{
  "arch": "transformer",
  "noise_aug": 0.002,
  "targets": ["tonic", "scale", "instrument", "pace"],
  "num_classes": [12, 8, 20, 3],
  "mlp_ratio": 4,
  "qk_norm": true,
  "dropout": 0.1,
  "lr_schedule": "wsd",
  "warmup_steps": 390
}
Rows from block 4 of a small sound classifier, named by matrix and row number. Rows with one number belong to one neuron. Each number is 128 + 24 x the weight over its row's rms, rounded and kept within 0 to 255. All counts start at 0. Numbers have three digits each. After the name is the row's rms in percent of the matrix's.
After each neuron's rows are labels from the 100 clips, of 14848, where the neuron reaches its highest value: "top examples" is what is common among them; "peak on" is the class under the peak. Only what is clearly more common there than usual is listed. The data: melodies that start on their tonic, played by one synthesised instrument. In brackets: how many of the 100.
# fc1: MLP up (model.blocks.4.mlp.fc1.weight, 1280x320), inputs 256-319
# fc2: MLP down (model.blocks.4.mlp.fc2.weight, 320x1280, transposed), outputs 256-319

fc1.619 099:179132147112081091128140125126094163110178153127130131127084129103106134079122136116150135121153122091101097181132151148145136168107108154119114151153191071106100143110177141140070114140118114
fc2.619 080:094117126119122144197140118132144143151071102132125151122159099101093168155122097151126109099131113126114102083111127122154082131118135125165165129130114143157122131141059142121141113126130118
top examples: horn-like (91); the note D# (76); the note G# (75)
peak on: no note (95)

fc1.206 066:154169121118104105156158132111106130135124151146093147121080141058136164104116126103147163116123180097103115145138112190130074152105113129138165132146158089076103129130165144162114105151080130
fc2.206 051:118132109134125123132097121137117184133103114142161104118121151146095121140141119183160165122146143157148132137140131110138081128149154117110118138177108149121147117102142128123106121121145151
top examples: piano-like (99); the note A# (80)
peak on: no note (77)

fc1.382 146:116176104089128110135157131118119121081125143119118110133107142127147099147130162136129132136118095137089121116141162128098135140139119162126117050143104134113173107177145108130130170140131128
fc2.382 160:130130121177084154140150060129119145146110095147160147139154102153137137127122131123122120144138108136161140139157134107135127095111150067142119135127123124148116123067083108133155116126165092
top examples: the note D# (77); the note A# (76); the note C (67); square lead (63)
peak on: no note (81)

fc1.476 138:145107138137159092148116127173115133146220119146179134136156099138111087126135125113085122138189125108130136123164151084163129116151143094077097133150136118129121095082139121144138112126109130
fc2.476 147:097155159167141116117114076140121136074070118138120128132133123145110122141124117126140166154107172128137146151132126131141120136123156134153078143087095138160072124117055113138158110131113119
top examples: the note B (84); the note E (72); square lead (57); organ-like (42)
peak on: no note (83)

fc1.286 115:127163131137129148106136108141126109135154164101091107130151119150169104155167101141123143171122119157138120094098124125101154086178144098109112121101074145133132102158093104117132128121112124
fc2.286 167:123172125156128088133105030137134131103124108135111134121134131114110138124119121134133126131129132137140127189145137143129106099144132157134112126134129117131131138133068123177134143132134115
top examples: the note A# (78); the note G (68); clipping (25)
peak on: no note (70)

fc1.659 157:140213135107117147148152155128102136111052196143072120130083193121124135137108122109126110111122135123119143129143137167126099103133136108146147118150146158090131147096144142135117107102118102
fc2.659 182:081093121162162122100089135134149123122169136153123114096105157110102125117099090163115160123129165107154106124138141137113103158141139162109133148172132093145100123118147088146124115094165151
top examples: the note C (93); the note D# (84); tonic: C (29); piano-like (28)
peak on: no note (61)

fc1.373 127:183107155126151128089146127148119170113132105150124115167107146101121139093129080098154125125153114131135141172087148111135138141138082168140136127130165106103102113095153112163124098105148144
fc2.373 124:123113152155130124171123116102149082104064108134155128137147101159109131131128152145111164126122163144119134134123095161114149124121127131141099123099101132133103142109047113121134140146142122
top examples: the note E (73); the note A (69); harpsichord-like (25)
peak on: no note (64)

fc1.447 146:172121170142166156148139125158110144091125135146118131089116143112100131130106109119162113118175140143116102128138155100152123109160097101092114122142167140100117115109146136140120093141155152
fc2.447 147:113109104111104128164131146144177145129125164146146110098096138148127145120141137125146104091127117158133097111087035105138121102122085154134138156154139134158135123091114127109149151116121125
top examples: organ-like (100); the note A (70); tonic: A (25)
peak on: no note (79)

fc1.160 151:137161093106123158121122131125095128132141140159110188134073125084128149115125080065115114136112135106114133168147125136160126156099128148068182096131126158134125101131129155164139123125105136
fc2.160 162:075126131167154143150123126127123127125144147121122142122185112153174101135147154123140114138111144094169143109149109096106108121098117099126111163130112147130092161099121116157154123142087119
top examples: piano-like (78)
peak on: no note (61)

fc1.17 156:126071088128123083126109174150119137138174111151193148141105156112100110114100109169161136126149138128133116120152139147124119154152131144079121137191149086080125124084145111117106145106155127
fc2.17 161:158125166100116135190129116115141096110087153116134105123135086127117104139178168145140136108125121171122141126068106094159133143096121126123131102099117097130117178126133154112109150119151165
top examples: the note B (98); the note F# (65); tonic: C# (28); string section-like (25)
peak on: no note (83)

fc1.166 140:131099118139134084098128145111105138126133136129130149124116108087146110132136148140150143137162131123133083147084146113094117146156101109114115160124122118091156096136127087129141086130108128
fc2.166 137:150178130159150108137115063150114133065100101140125107158153199139138108158124140119120135146117150111145139169148128153124133112133131119155094122126097172122141050135097120183125145131126116
top examples: the note G# (89); saxophone-like (77); the note D# (70); pace: fast (63)
peak on: no note (89)

fc1.393 073:177109128104134128096125150149099124091153157127164143124082135129109107086126134124147156140161094125133095165123165116131139133099147126123109136153129097141127122138172173162084108120105125
fc2.393 062:147161111159075084115085037137122144147089110078145142090096132126147128114136145149160130148110120108134136175118130150151124081118130168130100143124120100122132108117056147162118144152121102
top examples: horn-like (95); pace: fast (82); the note B (77); the note E (72)
peak on: no note (68)

fc1.676 153:118136081137124113131145139124140162122154110107123119089131172103123121142076157158151123122127121148093137136151120130131110110131072194130099154145124101125145135156139105126113134119141153
fc2.676 151:098120135146109143144127107131153140087119145114127115107124172102181135142140161134120113085120108111140142110125121122123094137115122112128131144186109122177109112115103122123163136130142075
top examples: the note G# (97); tonic: G# (58); bell-like (37); instrument: flute-like (27)
peak on: G#4 (28)

fc1.394 133:180133093146102096167127131161147184135171093141144113129129130088105139102127100162129115078105095126118109126161121132108100125098120173137101115128125110140128087133145132167085151151112116
fc2.394 122:152158131089083132113126089081163087147105136134107115150102103170159111152163145113113084127143137135171139149119126127137148116136171137088135090103111112116083140102090109135163131163148140
top examples: plucked string-like (97); the note D# (76)
peak on: no note (61)

fc1.88 149:134169129069138153136157155181122126118122150101126151131069141140141101089122135134152132129135126148130107125142113142168142170121152088099181144127149135134139105131150149158133129129116129
fc2.88 163:093121074145165123118115105134114186106113091139082165124117126146131111116060111128161156122104148089154156102197102128103114146132110125119129143128119173108121135139126120121141140129122128
top examples: the note A# (72); string section-like (32); pink noise (26)
peak on: no note (63)

fc1.749 148:118087135156131163104138126156112117133213121127129143131116145151145130121120107066092119163163115112106135171143112085159134113103118135142093137134169108144108130055132135120153096100107141
fc2.749 160:135139091102083148148147046130122173101117106121146132132137148116137124172133107147128091111095100120113139136159147096127115120099137112116106116173094132129133108139128133111164186137164086
top examples: the note E (87); the note B (86); the note A (79); horn-like (40)
peak on: no note (85)

fc1.480 051:138108152132140120158118125144156114084134152145136141127140133100088124137123129168164156051136122121144115132142131118121084129123105141126129125126113122129155114122189129168105135164140151
fc2.480 043:104151128108102156170122117149152110108097103123163177161112108129098134159138169125204154105120116151121157119141063117162131113109119097161190136116164120154117154102134169147148156145122099
top examples: flute-like (99); staccato (67)
peak on: no note (67)

fc1.298 136:133164115118147149110145149106141148158112150135102144087116149123124144113075102139092088104145116101138124167173148151151085060133115130133136133126134135114147119076147159133151119149131121
fc2.298 133:136112157109119128127117172130137073120091173077149098096120108112123115100133147147117154129127132158133135126109124150111162127154134144124114120080147075123114158125126093120147113133107153
top examples: the note D# (93); tonic: G# (53); saxophone-like (42)
peak on: no note (72)

fc1.106 142:176109146089158109112128166151104143133133116112131145126110162114120113113070088111150097117157139108110087127160161139152121149133108117117112119151161154064149111135172139132130102138160166
fc2.106 150:128108107125100107142138126151151147120170160129135119107098097154140133083131145099136095095134097160120152116117095092149130117109100155122132169138171129157120134111143120099148148126107092
top examples: organ-like (97); pace: slow (73)
peak on: no note (66)

fc1.603 160:142124143097112171130129142116123123126090091114096100153119126135140110121148172129128090103092117128125140116098137129148121105123098116156130081123136128127157089154141134148118141132149129
fc2.603 168:140137160161124082176161130120149103096065114135133111109116112111109177129123109141138189108134133173144099162102093151107099149146163163172137102099116108176124134108080107130130106099134151
top examples: plucked string-like (91); the note C (79); tonic: C (32)
peak on: no note (63)

fc1.348 148:168114113122092126112136165108079122113119119105087157116093104089146118115128149114172127132115139107091141193107110135112103125108104146140142115147150077061159135105156134148151097169099138
fc2.348 165:107166169138142150138105125141164120144125166146121096149147137162074144170151161167141154145160119183150115118117107103132143132140142117178135104123108113158110094092107133119098130120156149
top examples: piano-like (100); pace: fast (83)
peak on: no note (72)

fc1.389 087:188112144103111081124159150140134166118154139126179149134113123108060104109097118116165109106166141141076118160149167150117111117124134151141132140131132082081127145116175125157125120169130131
fc2.389 074:139121113107075131164127055099119145135112090124110136135120080134147150129117120103124116145127114115123120142125130132130141140110124128121102142087127118096120157129000093129170122138106098
top examples: the note B (72); pace: slow (68); horn-like (41)
peak on: no note (100)

fc1.258 129:115099156139144118121122136117125151099190158139120130111116127105110155114112104092135141082158130099079082167121143131151124138103118170113129158127114136149103102127144127182118109143116177
fc2.258 119:123148132152150118120061053134150103118100148135088112133134155140143102124132109140121137142112157129163110155120129139105107116138135145109096108135125145144114146150071141173129146137123131
top examples: pace: slow (69); trumpet-like (68); bell-like (31)
peak on: no note (78)

fc1.354 153:130134148085132112136150111127127148130112141079121118112122130110131159126101114108153164125149087120053104163115137174142156161120126129140169134124166086130139082203133132154083156088097127
fc2.354 157:091091101152125123084154127102114141141102075127093146134130102130129139125110109120080125146106151079164150160166161147091132163141113149131103119107113175124112118093079073120188094148116106
top examples: flute-like (88); the note A# (88); tonic: A# (40)
peak on: A#5 (26)

fc1.601 140:155131145059126142137132152129095146079097123091126132109107123127128123119132175158151113118113112146123104103119139128130133109126118136173119103126133125121178087173144152150091152157107138
fc2.601 114:129074129131097107144094111146125118145116119138157157144116080159114139169139146123168130136112123138102140148111098121181128117105137097145142170123124141121149136079090142132132129091139130
top examples: the note D# (100); organ-like (30); horn-like (27)
peak on: no note (78)

fc1.456 139:109092130135160132049145137146098115171174116121117127115133144138082154102072071105085134155134142072118103142154128156179123119116142113136132148139144118101096124115139138128134112117131174
fc2.456 131:114135112133099101135123073106116159101157142155155158126133119129141109138130145140118103126119139188122135138143137101135120113114117092096112144140100157123135109139105129126122183135148066
top examples: the note B (82); string section-like (73)
peak on: no note (79)

fc1.589 060:182142121092117127124187122105133154097115141123098137130080119097099137111119135109165143102148118106101099179130157129133121128141104148132133119127170106117120091127179140156136123163111145
fc2.589 044:143074122099122100156118109107119126103112071139127157147134086156158131150128134156141147143125119104160185124157124120120129117125137122169170077142093135134131146099095149124134135115128113
top examples: horn-like (96); the note D# (89); pace: fast (66); tonic: D# (29)
peak on: no note (100)

fc1.653 116:162146136090162115143150117127121118110140130133135134146149114126152125155147115130121089058132104140146117089156141103133124093117117103133120085129107142123163108168141138134141188173166120
fc2.653 117:143173124156122113141103031145158100134161128145114124151145116145126142121120136114130126125129127145119152135145139142136109099149148142123124136118148140139131155134084119169133160148161114
top examples: pace: slow (88); the note D# (67); clarinet-like (66)
peak on: no note (93)

fc1.72 136:120118094087168096125121121144073117125135127100117148136107136145159149118118153094117132135132114089078140133135156137134145110145136130121120144131141134108175105157132136142114165151075125
fc2.72 139:103138140146099123115116048133084104134091116114162140150138065136133120157148117118148132176123127153106137145099165108156137106099178113141118130124115109119135141121074115121141131120130096
top examples: the note A# (80); pace: slow (74); saxophone-like (38); flute-like (34)
peak on: no note (89)

fc1.379 172:137124099133108124103138132133086149152153078133139124111136144122128113117089122141131133155121135120097117137158126178128123094116138162164106130149126082067136076142144107153078130116126132
fc2.379 193:144142121131131092152102139099136135130145128113162145142153136160161105106137167114128098140109147160113150124112098144149174097146091096066104174115133173108144129117137129119115143157122095
top examples: the note C (67); tonic: C (26)
peak on: no note (61)